A small self-supervised image encoder, trained from scratch.
Training: soap at rate 0.0012, 7300 steps, batches of 128.
Data: trained on rendered solids tumbling over patterned floors, 97500 training examples, 9.6 epochs.
Rows from block 3 of a small self-supervised image encoder, named by matrix and row number. Rows with one number belong to one channel. Each number is 50 + 12 x the weight over its row's rms, rounded and kept within 0 to 99. All counts start at 0.
Before each channel's rows are labels from the 100 images, of 14976, where the channel reaches its highest value: "responds to" is what is common among them. Only what is clearly more common there than usual is listed. The data: rendered solids tumbling over patterned floors.
# convs0: first 3x3 conv (model.blocks.3.convs.0.weight, 80x80x3x3, each kernel summed), inputs 0-79
# convs1: second 3x3 conv (model.blocks.3.convs.1.weight, 80x80x3x3, transposed, each kernel summed), outputs 0-79

responds to: metallic
convs0.72:43 46 41 54 52 45 52 47 48 24 35 61 44 51 63 56 51 36 36 24 59 75 44 55 65 72 64 39 59 51 52 41 46 67 47 31 54 46 25 43 52 63 31 43 48 36 38 51 67 55 40 25 64 30 57 57 53 43 49 34 42 58 55 49 43 74 42 50 63 43 54 36 57 33 58 40 64 43 27 63
convs1.72:44 66 65 57 55 56 66 75 51 48 49 41 46 65 40 55 50 68 51 65 34 44 45 27 46 49 43 54 41 55 37 61 41 40 57 62 36 18 48 57 56 38 57 46 47 26 60 52 40 51 50 58 53 66 37 36 64 35 28 49 38 62 47 47 47 64 44 61 56 72 70 64 44 58 33 65 75 46 65 59

responds to: black object
convs0.60:73 47 45 54 38 36 58 45 40 48 36 51 47 51 56 69 61 37 44 52 51 52 28 47 50 74 40 59 57 27 48 35 53 65 56 32 41 46 37 34 44 48 47 41 32 19 49 53 70 25 43 52 48 66 70 57 46 32 54 43 43 78 33 70 55 43 60 29 45 53 47 52 39 40 49 57 65 45 49 47
convs1.60:34 38 23 41 38 31 34 58 24 52 37 54 45 57 29 27 47 53 44 40 61 58 57 83 55 35 40 48 40 45 45 55 53 57 55 54 62 50 49 51 40 50 76 47 41 53 59 52 28 52 38 62 43 48 30 61 57 49 46 50 62 30 51 61 41 56 21 56 30 54 66 37 64 63 45 57 45 40 45 52

responds to: white object; spring
convs0.16:71 50 54 40 41 34 28 55 76 41 65 30 57 55 53 41 48 39 41 54 33 47 47 49 43 41 78 72 42 36 45 32 31 50 54 51 64 51 38 46 65 52 65 58 57 48 60 56 30 48 47 33 50 55 31 35 60 47 62 38 38 72 61 31 35 66 28 56 61 46 62 48 61 42 40 49 43 37 41 49
convs1.16:43 43 58 64 55 48 50 52 44 26 69 15 59 32 49 75 38 41 73 52 50 36 52 43 52 64 38 38 50 50 50 53 47 57 48 68 59 33 43 49 51 39 21 42 44 47 60 35 52 57 61 47 62 47 67 61 62 48 55 58 61 52 50 48 57 36 36 58 59 48 69 77 22 37 40 37 56 44 51 38

responds to: spring
convs0.40:58 49 56 62 55 45 56 56 34 58 52 50 46 58 50 43 63 61 75 36 49 53 44 57 47 44 45 37 69 59 59 31 46 61 62 47 62 37 46 47 29 50 30 45 44 38 58 34 69 45 44 71 46 63 59 74 54 33 66 58 66 45 40 58 71 71 30 60 42 64 57 57 22 28 61 54 60 67 54 60
convs1.40:54 51 44 23 26 45 45 61 54 60 34 26 48 74 54 64 48 34 26 57 63 47 36 66 54 60 57 58 44 45 28 41 22 35 39 49 43 56 52 43 68 49 67 55 37 55 50 61 39 51 59 41 39 53 47 29 54 58 65 53 34 60 43 38 51 42 69 48 60 55 28 43 58 62 57 66 40 50 38 39

responds to: bumpy ball; spring
convs0.70:42 52 40 57 40 39 46 49 48 39 42 65 52 41 41 83 41 25 47 31 42 67 55 69 52 60 53 43 33 46 55 31 50 28 32 45 45 51 31 69 72 42 37 36 47 44 41 37 47 43 49 53 46 50 45 30 46 43 32 41 67 29 47 68 54 52 74 56 61 59 47 51 37 30 43 36 50 48 35 50
convs1.70:40 47 53 48 43 47 52 33 32 43 57 67 74 57 61 33 39 58 35 66 39 58 66 44 43 50 39 55 35 69 40 53 27 64 63 55 41 60 47 28 41 49 53 52 29 60 45 51 47 57 69 50 73 64 32 53 52 53 49 56 41 65 50 19 51 40 54 55 22 43 46 53 39 57 31 53 39 57 56 71

responds to: black object; spring; cube frame; its colour: black
convs0.35:46 46 38 56 57 37 66 48 60 47 47 54 33 48 21 39 56 57 67 39 62 65 55 46 37 55 42 56 53 70 35 51 38 58 58 62 62 58 53 44 38 63 46 58 65 59 23 78 59 58 39 47 33 52 55 40 41 28 64 38 58 29 37 65 44 66 56 46 48 36 53 41 71 68 66 42 52 42 53 68
convs1.35:71 46 66 56 22 54 27 62 43 50 59 51 72 50 59 68 70 56 46 69 44 38 23 42 62 41 31 44 52 49 50 44 46 58 34 49 46 54 37 56 58 55 45 41 61 36 48 43 55 35 50 47 57 41 73 48 39 35 58 47 52 31 45 38 65 34 53 59 33 60 41 59 37 27 44 55 23 39 48 51

responds to: spring; bumpy ball
convs0.76:66 50 32 59 47 49 38 76 59 46 23 44 52 41 58 71 52 33 49 58 62 64 42 44 45 48 27 50 49 50 46 37 38 34 51 60 50 52 33 50 48 33 54 42 33 41 28 57 64 54 48 49 43 59 45 68 53 16 56 64 53 53 33 54 47 77 53 58 60 66 57 52 55 40 47 39 78 35 53 52
convs1.76:39 67 24 14 24 37 40 46 44 63 36 60 61 61 38 37 50 36 38 57 48 58 58 57 49 49 68 48 47 53 47 51 36 55 48 45 29 55 45 39 46 65 55 63 36 56 45 46 50 53 46 73 45 50 51 39 35 59 50 52 69 52 77 53 53 58 61 38 46 34 46 27 46 65 51 46 25 38 40 34

responds to: black object; its colour: black; cog
convs0.41:44 38 55 61 54 52 64 49 61 61 57 58 44 44 27 49 59 49 72 44 66 43 60 30 52 67 37 58 57 54 48 38 56 46 51 67 34 67 56 54 50 64 60 39 31 53 38 91 71 52 52 50 57 55 52 48 44 37 59 27 46 60 55 35 63 41 51 46 38 48 43 35 68 41 69 81 43 55 56 41
convs1.41:33 38 45 34 47 26 59 37 52 52 44 38 51 75 62 33 51 51 56 54 16 56 60 29 39 27 32 38 40 40 37 46 71 57 71 56 58 41 50 38 51 57 56 68 36 57 37 37 73 52 54 50 64 40 47 64 64 55 67 54 59 47 59 51 48 51 53 27 52 55 51 41 55 52 39 40 43 47 29 51

responds to: white object
convs0.50:54 52 52 51 49 47 47 12 44 39 53 55 43 53 41 73 63 48 28 30 42 52 42 61 65 58 34 50 37 42 50 34 46 50 35 41 44 51 47 39 37 41 69 41 31 34 54 56 50 32 61 30 32 37 62 48 58 63 53 44 62 30 47 46 35 32 74 58 59 53 59 40 53 52 39 58 58 58 81 52
convs1.50:49 41 51 57 49 64 37 28 41 52 46 60 32 56 52 39 69 56 56 47 28 37 54 43 42 49 47 48 38 25 54 49 39 40 40 44 53 63 57 43 55 56 17 38 46 53 77 58 50 70 57 36 50 55 45 55 44 27 56 37 40 33 59 65 55 41 46 52 32 54 65 56 52 60 28 51 44 54 12 64

responds to: bumpy ball
convs0.10:44 42 56 62 56 49 60 45 39 46 37 56 43 65 36 45 68 52 42 26 65 71 40 41 46 57 62 50 72 37 53 35 39 45 49 33 54 33 23 56 38 54 42 47 68 41 33 50 65 48 60 49 42 42 67 43 46 55 47 57 57 52 47 49 21 63 39 12 49 65 51 63 52 49 46 48 54 67 55 27
convs1.10:57 64 50 53 53 53 53 53 65 70 49 43 45 47 51 40 31 40 68 35 61 37 50 46 51 38 65 48 40 42 40 22 51 50 62 54 66 50 51 64 63 54 37 52 23 64 70 42 32 62 31 31 41 41 48 38 53 45 56 51 38 17 54 29 55 53 45 67 35 42 42 53 58 54 59 60 81 61 48 58

responds to: count: four
convs0.57:35 37 38 38 54 70 64 37 57 56 44 43 42 41 26 73 40 51 60 47 39 57 55 51 36 31 48 40 41 42 68 41 53 61 31 63 33 47 53 62 30 30 40 40 40 56 64 44 37 57 59 55 65 63 47 34 64 47 31 47 48 84 49 58 42 37 47 47 43 55 66 55 48 49 44 40 38 59 50 22
convs1.57:44 47 48 64 43 51 54 64 52 62 49 50 55 22 28 66 45 55 47 53 63 75 55 64 62 68 47 41 46 65 71 48 59 42 50 31 76 53 42 56 53 41 49 56 53 40 69 53 66 68 36 39 57 62 59 43 51 54 41 43 50 60 43 67 39 47 32 51 64 63 39 45 48 59 49 52 27 37 79 26

responds to: black object
convs0.71:37 55 44 46 57 52 38 72 52 69 56 41 63 65 33 48 72 49 45 42 58 53 23 59 60 38 32 59 48 47 44 61 51 40 38 48 35 38 33 37 40 53 55 45 62 69 34 56 55 49 57 50 40 47 55 51 47 15 52 73 49 59 26 28 55 58 52 28 49 58 50 35 59 45 41 23 61 37 44 51
convs1.71:42 58 59 29 52 62 41 45 29 41 53 50 51 47 59 56 60 58 67 55 55 54 78 30 62 34 48 40 61 42 44 48 45 43 83 60 52 28 42 57 53 45 39 47 49 62 62 39 62 61 48 49 39 42 47 54 48 23 37 62 51 25 59 45 54 58 49 35 75 33 57 67 49 69 66 60 45 52 39 31

responds to: spring
convs0.26:42 53 46 41 67 60 35 65 52 27 38 59 38 37 52 48 74 29 43 47 71 57 44 55 51 40 54 43 46 62 44 39 69 41 64 59 61 56 46 55 40 33 39 41 47 37 42 57 39 43 52 70 42 21 63 63 35 61 56 35 47 50 33 39 45 69 59 34 42 44 35 52 26 64 42 51 67 62 61 32
convs1.26:34 65 61 59 28 52 39 46 47 57 33 51 57 44 46 51 49 66 34 53 28 63 53 59 52 77 51 51 52 43 42 54 25 52 60 37 28 45 65 26 66 63 39 47 60 59 41 39 51 57 47 37 30 43 53 37 46 67 35 68 48 72 59 39 57 52 40 71 33 54 53 52 52 46 57 29 59 29 52 36

responds to: spring; black object
convs0.79:61 41 51 38 48 74 68 25 42 54 38 60 76 62 44 63 54 41 27 35 46 32 43 56 54 53 40 55 36 56 34 36 55 56 58 35 46 62 44 61 39 44 50 42 50 64 44 64 52 66 68 40 50 52 44 53 28 39 56 54 54 33 57 54 47 25 36 70 53 45 40 31 67 28 53 39 40 55 32 43
convs1.79:30 66 61 48 36 46 47 58 49 35 49 35 32 31 47 39 53 53 62 62 45 62 72 46 53 38 56 42 53 45 47 37 23 34 42 49 68 60 56 34 39 73 31 54 50 63 55 55 41 19 34 41 57 62 39 26 46 49 67 65 72 49 51 49 62 53 54 48 51 57 62 67 35 47 46 54 37 70 57 55

responds to: count: four; star block
convs0.17:45 50 50 36 46 73 56 40 50 71 44 50 58 68 51 62 57 32 51 37 43 46 55 53 53 39 34 57 50 63 52 49 47 53 79 53 54 64 49 57 70 66 40 68 61 33 55 44 40 50 68 34 55 64 55 67 41 29 73 62 48 79 70 52 50 39 47 35 62 61 52 59 36 39 56 49 69 64 32 49
convs1.17:32 38 44 35 71 32 49 81 31 47 44 38 46 63 40 47 48 45 56 42 59 56 49 47 43 54 69 38 46 51 46 50 63 43 31 56 56 46 55 57 46 38 47 37 47 56 52 46 59 66 39 42 61 36 47 42 35 54 65 38 28 00 44 51 55 62 56 39 46 62 60 39 61 56 69 46 61 48 47 59

responds to: white object
convs0.61:51 76 50 42 45 27 48 55 42 12 53 38 22 48 56 74 38 49 55 50 58 63 42 47 42 57 56 64 55 35 61 40 43 56 47 30 39 49 39 49 49 33 49 56 38 23 54 53 61 22 52 47 38 57 43 65 49 50 58 73 49 37 68 62 53 76 45 54 42 57 44 44 36 40 47 56 45 50 50 60
convs1.61:40 33 38 45 51 54 29 51 30 43 44 46 73 46 41 29 49 46 44 45 47 40 46 79 33 51 47 46 19 32 42 63 45 47 52 38 43 60 39 22 72 52 62 52 42 60 58 50 50 77 46 45 41 42 47 25 45 68 58 45 66 60 50 61 61 49 51 52 55 58 44 64 34 50 58 34 62 39 64 44